config = dict(
    arch='transformer_decoder',
    model='autoregressive pixel model',
    dataset='small renderings of single solids in any pose',
    train_examples=197500,
    image_size=20,
    horizontal_flip=False,
    levels_per_channel=8,
    vocab_size=513,
    width=128,
    layers=6,
    norm='rmsnorm',
    norm_position='pre',
    hidden_act='swiglu',
    mlp_ratio=4,
    head_dim=32,
    fused_qkv=False,
    bias='all',
    qk_norm=True,
    layer_scale_init=0.01,
    parallel_block=False,
    inner_norm=False,
    drop_path=0.1,
    positions='learned',
    tie_word_embeddings=False,
    init='trunc_normal_002',
    residual_init='none',
    optimizer='adamw',
    learning_rate=0.0029,
    beta1=0.95,
    beta2=0.99,
    eps=1e-08,
    max_grad_norm=0.5,
    cautious_weight_decay=True,
    max_steps=10500,
    batch_size=192,
    epochs=10.2,
    lr_schedule='cosine',
    final_lr_fraction=0,
    warmup_steps=1050,
    weight_decay=0.3,
)
Rows from block 2 of a small autoregressive pixel model, named by matrix and row number. Rows with one number belong to one neuron. Each number is 128 + 32 x the weight over its row's rms, rounded and kept within 0 to 255. All counts start at 0. Numbers have three digits each. After the name is the row's rms in percent of the matrix's.
After each neuron's rows are labels from the 100 images, of 14976, where the neuron reaches its largest size: "responds to" is what is common among them. Only what is clearly more common there than usual is listed. The data: small renderings of single solids in any pose. In brackets: how many of the 100.
# gate: MLP gate (model.blocks.2.mlp.gate.weight, 512x128), inputs 0-63
# fc1: MLP up (model.blocks.2.mlp.fc1.weight, 512x128), inputs 0-63
# fc2: MLP down (model.blocks.2.mlp.fc2.weight, 128x512, transposed), outputs 0-63

gate.444 099:095096163132076121103120113087116139124108135131138087129109165102080121136158103107170125107111108210148146200180117019109145138125138149134114145078112114123173141108067090124087167162090105
fc1.444 096:159097139141138115122132145135180161089094132101129127142168076134180095092139102147152112105106193115093153138104115132102102141124123167125092167225117123106099077126180127115149123160111126
fc2.444 100:116080148131106093140082082141085144178094168150131165104135150127044144165148100110117136149141104192103103182200153053119107122120158102149111147094133137120154132138093149081135113097151187
responds to: white (28)

gate.389 097:116086169100123081141193159156057108070059101118100139109203078163092122095106114121169139109127154083098194168112171164116172129149102121126109150128083121187101095077134104130136124185130080
fc1.389 110:087188168098118210123178078125115138072112151115138115071148177120154070094141125111148130115162183090182113141136137188068162072082112113135181138134128127182130138152143119153057148176170111
fc2.389 106:110133170163094160116090116214097115136109152118096151145099093153133080094120135108187090121125198095132111183157163179109163138147067074155084110097116154135085119088146149124150080137127161
responds to: jack (33)

gate.449 101:189111134112148128099195139141098116121150164110120162114043150123194123130182186133164123185136146131144174111153106115161189140050099154091105179164151131130107181123085166101173152144155173
fc1.449 094:211161130136160154133119158170108099085156098147165117108141165147093129107113131158154129140127138136098170119086088099103131133106102115134169133100092179166053140098129162116155186057122067
fc2.449 099:158092158126145088109144143084098144150107120106076083114146050088121128170191146120118099128150103126082124116148110126140178114098100092119130147119165129152091094144150119133107203160085108
responds to: white (27)

gate.452 093:202082137132065136200144148158133186145114101207132181126130169164193078112148093122151162096109169076127100187154117047142136190155132155133078161173124110166111162114110179187141160095114108
fc1.452 099:120103088113105179114079129035162153148096140128081144173105137175097122143079085177132153132197067085092099166124159096151087127132118097136145155193079113114140122058101137103124100118125174
fc2.452 096:124152117158144131088089105120095091099150131158133092168157129098093133167108169141137173178104111184130165064126111241146139138166158117161094114135141130106118141109124145148118138190053087
responds to: teal (28)

gate.455 109:077105170208153091074139117126084137148138130092128109090121139120100165047079116118118091061088144138109139131111115134128119053129202158149139135075137126144158121066155105104122106147202135
fc1.455 129:085127155127070128159129097087125115162157167143076174161103149139108103121176107066067171134165129104128119140103148122172090184161054132098045140143125146149133127097146211171105140160094126
fc2.455 121:048139116140068099144141187127114079111126101124109117102099081161138117127129156109116150131177123115137130169091155131133141149119129096073069109093107138144093109055156141153108123156111152
responds to: metallic (74); sphere (42); egg (30)

gate.96 094:155055140123119164109162104131108060106123093070139162114121079098107137120124159114136106123099109105165164138165152125124107107116117114072115170165135107202084117132115197191124131117149134
fc1.96 097:116109152128127186110165095104083128190144163044104140194089110126151066048173136075139093096110092148151137155173134168121158126148169130097105155140122143055145147139174073171102131151131162
fc2.96 096:136149158129150132161170097137084132130127110071070144134173125141116146109089150104098137134143116086151128138185153100154167174118119090079130188129124111130114096084116147133148179136170104
responds to: jack (26)

gate.251 105:196115119165122169167073086136119130088095169121152158147180119125144099102183137140155135114098127114095147094163176096134152096143065124066108150159139131166144128110092139116137097129140129
fc1.251 101:102120185158075060149148165150138135135146130175096174091145136123106133166197186136131153165177047145110134142140147142116136142098200118181201113068102094084146119199098155118112111164176110
fc2.251 103:121081151122119134078158084130186117144119092111095138125111111127103183128085152174117123136217141112102114151142185096107176142093105130118132088160099113153127115153166132143109134144158077
responds to: black (62)

gate.151 099:103136154120144105149131138167126174110121163112140076086126166138142139157132114139048154134140139154130105074223168135078103118156099131097080163149157109184098127126129143122134149115105189
fc1.151 101:126150121147101120093093081158102111133129119156160172134124128133160097134146156144175174120112143164150145116106160163112117060069135159079148052147140133071145104077152123173180081138173100
fc2.151 101:119096118115171189086122161150163147103117102087121136122137179130111086106184169106183128077138133110122145104133116073124125133110094069137085075152100204170160107075146117205100121173179095
responds to: purple (83)

gate.15 080:141161081112169139212126134127193038107129104083110169174133074154112143101120097159115115140128157147113131133167153117092073104102082217102096129086122142101123141109134112119136121086094192
fc1.15 092:095147160067122129108120112145121132089087141132144142148076191120156131116180169136099075138094139158138136144071112098110095116131168123084117155165114155121101113157156115176123109097134119
fc2.15 096:138127154114177099172183137120162073151140090100106124163127123134084122115138085097074043157141188125120113107183172117129102136101126123185105118054125136081145152104113094088133142085100132
responds to: black (30)

gate.257 100:143118120121180064129162109113114118074138157128096146156090137090137154138138201123137108102112078166117141136140111138108142152157154180095079148104126122120151125128163154164136087123191125
fc1.257 097:161109113146122131110141124121144146136104110156143162112078158151154102102157166094116072170137065158116081120058119107153138110116135113093142168112139191054156146201137067181144080082181103
fc2.257 099:171099171097096144135150136078109114147120109163131140114180102123120124149080125112144131144135132124158105147108195089127113082159198091109097073129119172164113173185142111136109116093112135
responds to: yellow (26)

gate.64 093:152136153161069128098134101090129172183141099156129187103150149135171081084156124100150154081116179107133154148112105076143187151133171153112179157192122129155186184137118139132116142168133141
fc1.64 107:179105095186134116127153175148203104066174106110138090108113069148084147143118102101136098127152189157131145147194153065121174129103106123160116097035132140153098100121185119142147107176141118
fc2.64 118:137107145188136114148151175111139121070118148132102123100183124150125140103078134098130079109118166106101115135150185122084144141098095120173188102136153135187124112091113159094120119161118138
responds to: red (25)

gate.345 099:113139174103090118090128103132107108166133112164123084121109088128099099109085174069164123121115148123207123119109171154144102110076134125084138092139091119199158076148125104171138133087140142
fc1.345 101:150075131151068121102170067133114097076125154132134106177137137159096161079166080186164181119126109157047104123173094110125159227126152139084189096085112145156120130148101157137129154110126081
fc2.345 106:160101133165107137130118128104142114142174138085123158143107117109125063181106147031127184151066144130168150088099127105107145025130070117103106077162168139103119193122094130172085063129136122
responds to: teal (27)

gate.13 097:107138153148130077095094163161108122147060135124127165040101129132159140127197194135087127110148117117088136113104200225101108137119086115120122102131150113183092080128124129140117139146140135
fc1.13 086:103174131059078106124106115169073083086102088147140190102182066097123110111134150112022127104135132123160132156112098178113150082130108162062109163102083152187116099145138083136141166128153168
fc2.13 088:161096167170170110125143109104139137159122182124123087134088106186118105149110143145109143065131173131095153176159134133178136168138133115198097141149142073156149108102136074111142137095116150
responds to: jack (53)

gate.220 109:137141165077129174083081071121091156135089134130139172205123130128126085128073123145149167135104109124115116195139147149097086089151147096180176184115123150116117160088083097087107160108112095
fc1.220 097:156141131094123155102104098082147151127203096120141213149088106125170141174125090150138118152138173094131157113094130123126175161168115113167119118183142111111101146130131185129109188048130123
fc2.220 105:133138112112177126135160147111100110117160112107129147141133144081028130163137165163183177128125115142141121145170182140128092121144163125148109122091123122100140156134137155149156132062158189
responds to: metallic (70)

gate.36 095:118091153073123108092125111151074118154157116091147151195150150140115104096172123140101133141115044145116117152064114135118068163151176111081148147150149107088112067092108127084107127138111123
fc1.36 100:120175144121145056105158139116222146115092086058122118147171102108196152105053097078119137108136118111140133177106106110113129127117097116114126125149085146156131100124102124080127102127105170
fc2.36 102:178130063109138170130105163144150126127109194155141158109070116119141095133095122107122108135139180116088140102165111111133198159174090117143082160105118192178124166142154148121138129176154112
responds to: sphere (30)

gate.471 095:159136181144142171131092074105115115090174116154109104117126144113168093113162087136196157109117144068137099115053116172153127183173082119086127125155157176173130120122098160141135182126099084
fc1.471 089:106148161137139137100119132089136188127119080126136111131171124165111109118104188109154132143142162112136119132186148162178185169147155097113131127148123137186160149197089126116140110156101171
fc2.471 089:124086126079103126130161195175100126105035143134117127109167152134075122151106136135099177145145092103121140116167113115147106085129172134100103118135137110128137128127106098145152113148133196
responds to: jack (30)

gate.434 124:101133152142164080085211142150115111118098192106144085095142143096158175126123173119128170134080070158097152110133186122069115135126157114180255148129108114096131132144151110111161102115147086
fc1.434 106:172119086132103089119081130137087124118149139186157129058062102120131140191126098132065130118134184084162189126126080172171183116089080186119069146135157137140123136077113181149133135092164135
fc2.434 107:155149117103107109174180096149181137083130073168187194111121113150120118123130124108046108092126101146146127123054138112087131110068155084132054138108153178158107136088128155176102183098124167
responds to: white (41)

gate.284 093:100131125145137151151110153090144185108141176108181110122123143126064111139077141121099135139066195139150133128141093180145163188150131151116108148156136106112127168103178110141091113153191182
fc1.284 093:148133137129104089113146191194112173159133091130127145138084123109147164081110147113141137167094198150122181156163087159171160107131205127092185145081143126128116097217109147190126101168117147
fc2.284 096:105121144086154122120151107081140099087142090099167121074074107190128129106210168152136156117119068091099125130049154132100121146106133154132113166183174096095129126143126108174078097124190154
responds to: white (27)

gate.261 082:149146091141151160131105072197133144109105144168123100169118155152155092125094146136144179147105044186146153112119097130135136168159160123132192118121135138088151174081106122160157164101097137
fc1.261 093:125132095158186138157138118152170125156083151082157152071157134125150123126085098093090159097085106141134140144137171087231146093212187135123104144045142122136138147098198051116159103140176130
fc2.261 096:127076124128144170082123144154145198078067193154145084149164127021099118178034121180152183100077124167083123184150155078145161130148116133188098110163122153139121124091108104094127151096142085
responds to: metallic (60)

gate.182 109:075142157127123140126117095151145097153161159113131155086093087096124120057136129128099100124118130140110155134125110199115142101132195204087123147137124108116102043117160120183104117122142130
fc1.182 105:155135136156212196121062056128113092132099167147138117160158107151172088181151069158175095140125103132110079108138180096079104112162093122186189106167129145113109149135145114089138102106071126
fc2.182 106:150129095061114109159127139165089115114117110108100149120138083133127131113094183123086137158204192174141142055081120172109132118131146140131165099128136072118110142135133147086123173124037146
responds to: spring (55); cube frame (32)

gate.47 101:115130131153138128214086140096108157152119192108158102098145151044144159125121152096124126082102162089155186057113152090092137192139115151121106108119052134122103127132155099111152131109134105
fc1.47 085:145086109157102166035124092154108176102118179114106122133117146069110130161092107142129085112126161141090116135125083173132122109089028136151156138179098175128156124114132164099119086165172093
fc2.47 088:071123168115121123139155199110118123142161080141173136130177147118137123108146129132160104119104131146144139106119145156130096178128175156179156130073145070112160096137121079100079192173067142
responds to: black (42)

gate.113 096:145085152091136122068097115177074149122185130131124135130103111106133086135127140107127138149137126103129151130132188113190115116125157101203130206116104120128099129182117100113152126132136076
fc1.113 098:109143154095128079117101089148128128072102138111125179155104117091178103151140055123112104133167173099144097142117167152198054049175100131162090158164151166053131126083115115108078100077121173
fc2.113 096:080155151094130133134172115143179093140103135104141116147133130098104124173138143158120176161159187097113094174159177105100129085133104122118072107125172112129102161140099180154115071049160151
responds to: orange (29); yellow (28)

gate.446 106:116142081167104077056167119143137152159085145105144150193108131101102159140085154092154138113108187230137126162136119164153172101132085138138119150145112067095092106202120126137121145103180105
fc1.446 095:134148099128114072132150116126105147059130076111147159124150128114155148101099146116104158103144177127142147126138081107156182087137096131138201142111088064116141184105123066192117101119132168
fc2.446 098:101130104084146123119090159120102123128153127137156114164130142112064133118085096141140117092128156121131095125145098163140138139063106088153118110135107105191096082115099063155112197148039152
responds to: checkered (30)

gate.228 093:117150164124066137098118152103141115146117143094174131075102117038055102136131122078107155079112154125162166166112166114133120136131218141172126155122069127090095112163153105123086105111147075
fc1.228 096:112047174146130152100154098112133133058073129091113095123154183129139198122111145142133149117109061135131126115153137108189137082092144131119092128133082100172116152122102210112120129126155097
fc2.228 096:137171164118091156162131118128155128152098170121135127097099183140099139097198184123154111121116181103171134212077129164109176066142172134116162132128101128117150085141121088153093123129150135
responds to: red (32); cube frame (30)

gate.425 108:131092147161110174095142104156120177206096160118133161128110100104148104098125112119211164095116115130088130105147138202121132126132097106118201140100112121086185121176131142098130130168172135
fc1.425 115:100144125126143137090135143117111142136084148133139069141103161120085145167129162093147159133134115193146125222127123081150141120125128140130116148058109170136163199067156088119161158136113148
fc2.425 119:115123163148141125089148145148223125101138133150170067182140149121138136102155141110067141151132137179163134156086151109106141114122149179129158157123136161113179123136186104050109174148101128
responds to: checkered (42)

gate.489 109:093107117102126119114167128185120152138158152110103116130102106128142185087174112130073147120086195134155096142084130152119142073142131213102109128126112081150126072133092142220137092112228139
fc1.489 108:165137093147146092201152161126164152141110116144135092104131074107190105094126139109178153139157063121128169129220151180132165105144131091078131120099149117094111135063151077117127108165131078
fc2.489 126:145117119156125132172116139151139118133119158081115117089131111140156159117130147086054091211124116127164125126228126157133153116143109058130129149120065106107152147114158118181139139157086170
responds to: purple (46); spring (25)

gate.11 098:074108165108142115091108123121065123169110133139135112189105168116087117123113095180134108091060131165138086108134072114128026089140162147185111121127113152182124098095131116101139134130145154
fc1.11 103:102109085123120074136073106095150093105059147139093116080210122141174123146108200173041162101131132148187129102128182151147125150084101157141127138108136061124136140085094172107077071111147089
fc2.11 097:156097156150072124128138154116141190101170112169057188149152137168143097060096147065126132139124141116128159180134113039130127138116146160088077147107110151207147156130130152130134149121157129
responds to: yellow (25)

gate.493 100:090068161138124161139152123150112127096103142180152164149141085091088135172114157141090166113057088133155136138104150151107108080113190179131102155088138175139163105069152130105158160117243147
fc1.493 096:190164068144104088103099163130145160124052092161120106129132119106195154151097154158114098154123119162141152112129080137148163159105155063083198139090150082094112114151045127111128107146139078
fc2.493 103:134108110115180097119175126170111120119171174138135163096198073116124110131086152061105157159096147038129149115109130168108133108120058170171076112078185134108096148160127146144152109047102116
responds to: spring (43)

gate.291 123:131114145107117147119158134135098136136116096063109112149044166120128156124134083103062131086096144106193140139118139120099112192166116165150162186136170085125133159180086188136146140101106137
fc1.291 103:149122071165171175125105137104147108168177132054134175175133189158077132137142086105125119130114133086143153172138162150155135110132087137123109135134171162156126154096117132136184132127125142
fc2.291 108:149135092056137103097095131090118171140139148164165116149196135096126056129145127095165213101134097139129096106163154123082122101134154109106160066112162154170140094107128131109118073099160125
responds to: purple (58)

gate.185 105:117103158137101118108140168116133135145169109116145168155112124126043139074118154095060161092111120167122184166107159112133124132162110137091034128127142091161144148125060127174147151098148128
fc1.185 101:122147132102118101187117110029155142162113179090095132171105190177121107053131116134125119094111120119069109125121099121131114074112145105179116121100113167139111125079152102088112123139099185
fc2.185 095:101151081106139161104148138075087162152068148084116091183129133062136117152072125090096155140150125072130113181129139134117192141154115095104116134140095141130099136101093154171104164110076171
responds to: orange (26)

gate.217 098:167191117104164133106125100124097133163055154155131112103112123159133131107159187097120156103111127128087160115096138159153148165173102129103155190143119100196116140138133171120182127112120097
fc1.217 103:129132122134112099170113127012194132124211124107105150128181174144147174099146148114117192138106132104162140152115096179123143148170017097161112150071113131163126119151168116124133138108085128
fc2.217 098:068109153135133124132116177094148139105230116052144144185073158174118128122105023171160128129139129119104120111146151141162115114133147105098155138079126177105122112090114087168114154137092095
responds to: black (33)

gate.360 089:083083165109125087167159158137145142104123119075128092040099114126149175148097157193122152083076141192096167055110151109127133161136134181083107164093112084150141095114155149131146120116159165
fc1.360 103:092097111129178132127115144138125125145204139099145119108184127137152107152121055080147113129082116072124131096159144086143156137095075114144124127184104138184148133136124165114177137185144143
fc2.360 099:118212153159083107040153119116064174168169166139127169168129108129068127122200098107126086112164136178156115097099099078066177137101121136100098100165109131140155095100194155143131073076072149
responds to: teal (27); green (25)

gate.22 092:185145125164054099127130136107101169134080119141168160101070130095121082138138134124180181083090107146161128136166124164160135185129104173115060158117129115171138171097102128186101169148170123
fc1.22 099:126120144146117149161112121135158118069097100075120110169152125149163157097130193111127118090134143110110154133174179141115130152135164116076175133083114162149113104168116142118127112145143104
fc2.22 110:185136116135075052144144159152129122088142077118090169141167126112154112141181168083145166086134108147166146157185116168151176136140118159094133124100117137164115115141079152159094177176111141
responds to: orange (25)

gate.309 095:067124100170084106099168116169080112095123123178115107083029084106122148035116105081137131127148127192150104123131106103067143088115145123119109090114116081090160135143152164135123107090140106
fc1.309 107:088136177163101158101126141108125141169154132136140124062113120157104126075173071112120074127155126166157142210132101136135153073123185147159129126067147156178125095063151114111137158119129105
fc2.309 108:086110130118186099097136097144133109162113182126159125072126114065085115172076110097091113103188115062106145146156118131191121067125136071125162104101147144115144189075063083067125081174170112
responds to: spring (60); cube frame (34)

gate.20 103:150160158132138140145153119130049122136136081095142162161145128079120141098121101089106147106102137139086203183167201145140176108122058135065134144119119118098220149129134117141103100094132134
fc1.20 100:117119157097129119159158099153111158151177131106122129098101122089082156094204172111089116084105138142154127115116130087120076130126135125057066106068102176107139106118136132111180129110115147
fc2.20 106:126156164063088038118183125135109089142164067104203148115094116132141135097151101128108147166128080114076126137104127142094121165095105103125094074130186132120093080135136152174105071118172169
responds to: red (35); blue (25)

gate.440 090:119129090137135065094068086116097138158091071145090038106138159116162065119121198144131099079079081106129130123116105146141160135145141161111132111062138125093148121124139127194169149175131021
fc1.440 105:107199117126141134123162107136109111153110149163140122109096105123094119145143135135218211125119126058185117149086062151175152179128162150166114106103131214158101092103148099101046164121034132
fc2.440 108:095126097101136093022124146144120141135085225130074099160131086151163171067147115111156141122136148141143115099136080150152108129075148137106151104066094139114120121166115149063146112134162078
responds to: red (40)

gate.494 090:119148222147127146193134107145140182151104194158164158158095162164100115123150107164144109129157060117110101178129181110132142186098129171127129175067163089124122127161120153113136161105114100
fc1.494 102:137111133142111158156107124202135135096113138169116132136060169160139158107113095167085118187168115079152094159091143135111156230107137112142141195065147121117096133170129211114143074075076151
fc2.494 096:106114143142129138184116226121117094134136147122107127076105143173150154149161173219134082152140129110172118146128118139106135026128113161111156179182093119107132130130153140152129107094136076
responds to: pink (96)

gate.214 099:095107138162088096152138161126136106186105172102049106118152149124126155080182145101142134097095070139162109058128108106115055130130135170116121132068097109137156122129094151111152167184099125
fc1.214 094:152153151192059063081084120125126117138124139093143139172122140103147152115100136110083179092118118195108124093143141136144136167162101059109106106115158047116139121078084124151093116105100105
fc2.214 089:094119124111164163126112150156104136143208147101122109149060121144073067198197054157123120184114092173113122122180142120084125144145153182142127125147141168102133182167126113116120113133044176
responds to: red (26)

gate.427 106:143124145120120178093160115131088146116110095166110101091042109170109167114089095115094130118096115164111125118095144131126086146160139158129127165135108120103127113199121152091195195081140168
fc1.427 110:120128131092156092161138129129110148104092167152154142140081200097113150152132157118131105130162116111094134143017126100118094115160119150093122158134178081138119141186104161083164130078112084
fc2.427 098:133083129124126158131111180116095128139161074145117057064106121146136162138086077131135062117150142111103165106113127106148113137114166155139122105138107159183135133159114082092179161094121126
responds to: purple (87)

gate.339 111:136123209204120097076173151148074124150126143078127131171124146121092137119100109143116150109070149112095145089133122110080085125135129161187135147160136141123145116131129143091146098102110159
fc1.339 107:109155137113110119144124118166096088049113077119158164036152114138149123121139154125105142117153182146163124114122127061059137122095051124105109124148124161145140149124149139142124155080165136
fc2.339 108:086097110095164179109114083194142206152167095128177098179169119088113135189114074159144079158113113146139114131094123084102138131144123168149136106162156172157126148113173109138188196053121111
responds to: jack (39); star block (27)

gate.448 116:116064145090141129088154123171089134115147176114199118152108152112082098148144173123142141106095133145064141136120153141080127136175139125155120173081164173143088097136100137049155187148190075
fc1.448 104:195109123124171115140146039111146131041136080091127174147151125138227065140152097156096116156158093132120109161145157146093144082063074095119138142145140164131130126087105171114061125128185136
fc2.448 112:130171086114162104163138081131157133113130103120138095189139140142153126146117159108071131126086165065135102130134157101094162154123099141178085076116140195120083094070159100124132198068186050
responds to: black (26)

gate.82 093:117129157106171120013144093143111148139068173120109076106103183119142125149149120120130097160100141111127145108101166125125141119061118141188190201196155153088082124120120115106125128148169110
fc1.82 091:160167094205135104111103146082116134109105127185104122121102135150130190136083117134110188109131161124131083129116141162084140145233067074131100129129203163116132162068122067108121137106143133
fc2.82 094:123119139114091129118163090144126133135142108089194173133154152150128086132177155101141126176121107138125116134163171131157084104066108160104155176118099104081135115165102120150098073090105177
responds to: white (26)

gate.340 095:136093122088150129175148127105126100156170208130146105092048118117114099145096158178115123142084101073123144092120086094134149165059143136146128152141143158169157136089137163150153126157178091
fc1.340 128:065117160104142159128177121123187113118097087111154064145068093155194084138141128109120157090155117131129096120145072120151114157117161118065154179119154106124149103153117066182088083064134134
fc2.340 133:119091171092133135137200135120111080114147105077135053102026125137130101184086170181098167117125150101142125137142098203169118116075157098127127098107158094146144095132125086179062116138147113
responds to: yellow (27)

gate.16 098:125142183177108144066145108157140177106090153097174106106132176118087112148165153140062105135106145102127096066136134132124122155120168138095104106143094166081111081183123082149113174146110136
fc1.16 108:139106118135183087100115160151148117203124142079175087072183120146159087135135121096103142150131090040125117148138177106135168129119151140123097157122106157117139165171098098128174120111132122
fc2.16 099:107130066097046098226104090105121087099187147112074124212103130121151117126112100108148113032143096187136130164154166142150150109171110181160139157141193101100116133050163189102141097144115105
responds to: purple (26)

gate.396 083:084183157108119106119152165084144140130170124188099128173119149106136202120120147083123093102125152101138168110084177153139136156140128136113116084130100118144114127160118162155159144121116063
fc1.396 091:127150066180074090114147143099192080091136119149117135161134144089131154061147079117144153183140134120155097245136145096131144105100149110122114129138095138154114133122183140137084134142123089
fc2.396 091:152167104146186144149102098096072188167143117064092100141145184131197147139147100089125147127090147103118114059141087087128142177119110114170105133130107165142142109171112115072176143105173151
responds to: yellow (31)

gate.21 101:144115141138151162126160114155079136187109122129168072140144145087161118125098197071183166096105153172145142114106105097132160123081153176100118131209123087136172163140125107140102114148163124
fc1.21 097:154147142083128129116166153135131057181074155150131162083144147098184144091107091079153160157129112105049188136109134169110146125153220117086161114129113169140091151094113159138135087154114122
fc2.21 100:210164159074124098128168133129110084219144127127142178078036173188106141108140183133086115139144123129129159093108079139136088133104152103127135146179137140180101160140082154130102126160168148
responds to: black (32)

gate.250 097:029146153067147146120119081167132089223093155116113092121140146084115161129134110102171152109128178098132161134139122121159110120140191097146113160110129111111192119165162083098119102076149092
fc1.250 094:159151144147111108186138134125144183198124137140072211084106130156124168110145142148131169112115144135096116094140067116117100141113136107150130139094162144098150129101056160169103089119127142
fc2.250 091:124115114102164089124137136077087015135115114119085117028110099141123134106116170107131116117168132129114124144155123143098080155040100132146134114123147058145140091154137096102106110165129152
responds to: white (26)

gate.278 119:217255121147122130141158169129140151149116140105163119121133088150148138122195148109175115110069138153213165098132099125097175091111139132165159112130161169116138113156107129090108166113118119
fc1.278 109:143098129114091140136129156120132101142160100088065130170144159099102132088111094139164155145111122116101163086166110105147167182147118070120090137179115157120089127161097139117221115123145096
fc2.278 110:165046114116131167147129136155148130195101104069149135129183119110087150145110124124125164074079135104016134115142124118129127065096132128160117125136139155118136170178072086126238132180170179
responds to: orange (27); yellow (25)

gate.407 107:122153162140064104088119089076104165115099136162130160123128134147109072107143105121146176112122129151129147148189147162168179185165072126152126163117168092141214160130098164191111133140126121
fc1.407 092:107125120160140143160065141112116129156094129130106175155132165076089142102120117084084150097092146123104153113142168162057120133139111101137108108117107141153042126118149143157118094129144066
fc2.407 091:152128113074154106101120141152120175106115167121126156158058167129118156156116124081122157109117098091080135094185131127148149188065091124071083096159120151128242178151136157125123078040113161
responds to: checkered (33)

gate.70 092:121138105159145096196068101154131112123096168151186119059144135100108156151112128125113127089120158086145105091170131150109086161143149161176118059152068117079143131111131124108109138122150099
fc1.70 093:151153152167152154133132067108131188109074124136186122076120167113174160120137086089118124111097125154082157153141160085209121073119140149112150119139051108141104105093138133174142066123132097
fc2.70 089:140118216121095126102099179126199081145131141123056118107143133109112105126125115131119120115138119065127130118108134211086055174155142087142129110150115110099151128144086130113100116157095150
responds to: red (30)

gate.426 093:179146123108106132121104054134095129141151042166134127194154170131173097127115130099156153125106167107140153165135156177123200113111112139130183146128114126134216154160116094121128161133123070
fc1.426 096:175182173108067068127144056114196133114137113151109181142113165119138096125149098140121110121103156102139112101090180142145138115169128094100117098183116126182164191149141107104104115123075178
fc2.426 105:116083211083170107131096111105071178133126124053143073135093152105138137154146128151120093139123145089078157108112104136156151088130127122079138134108148117136111083162137110066095144136166120
responds to: sphere (26)

gate.134 107:150128142147087118070151145147106200174137210138114109059106140070080150193084148123088190121105157155129151104137178197151141152185151134110117132088138115094133134150170165140153132114144139
fc1.134 090:107168142085153154144120071065159138150077138134077152144139103135200090122119111184137143096158190111154105128140151097134125066125131188112055088098107149109148094135150167094141136139110118
fc2.134 093:103130154128118080121140162213108109104128141095126086044121129105122163142149159091161176215122169134111148096125120188150125150133135070128154090096159120078121150105131116177113101110140158
responds to: red (47)

gate.135 097:126093133093136151147140163116151165137085140099143105115095109126132134094151107118101150093099128157132141168194138116153140186128117109133139188127139074072099137215099183159097140146106149
fc1.135 101:121098150178145092108086151131146080176144187155138193113170087140076127104166087098171143159114103097087141129149152110176171106112145073142247119144137128145107147113131099132200107171117093
fc2.135 106:108144184156117127032129159119184073098088134166113128137176123122066131138202139157156112116123152119128077181116142108210136200164155114150132074134114168097098120146175148133129103092122153
responds to: purple (39)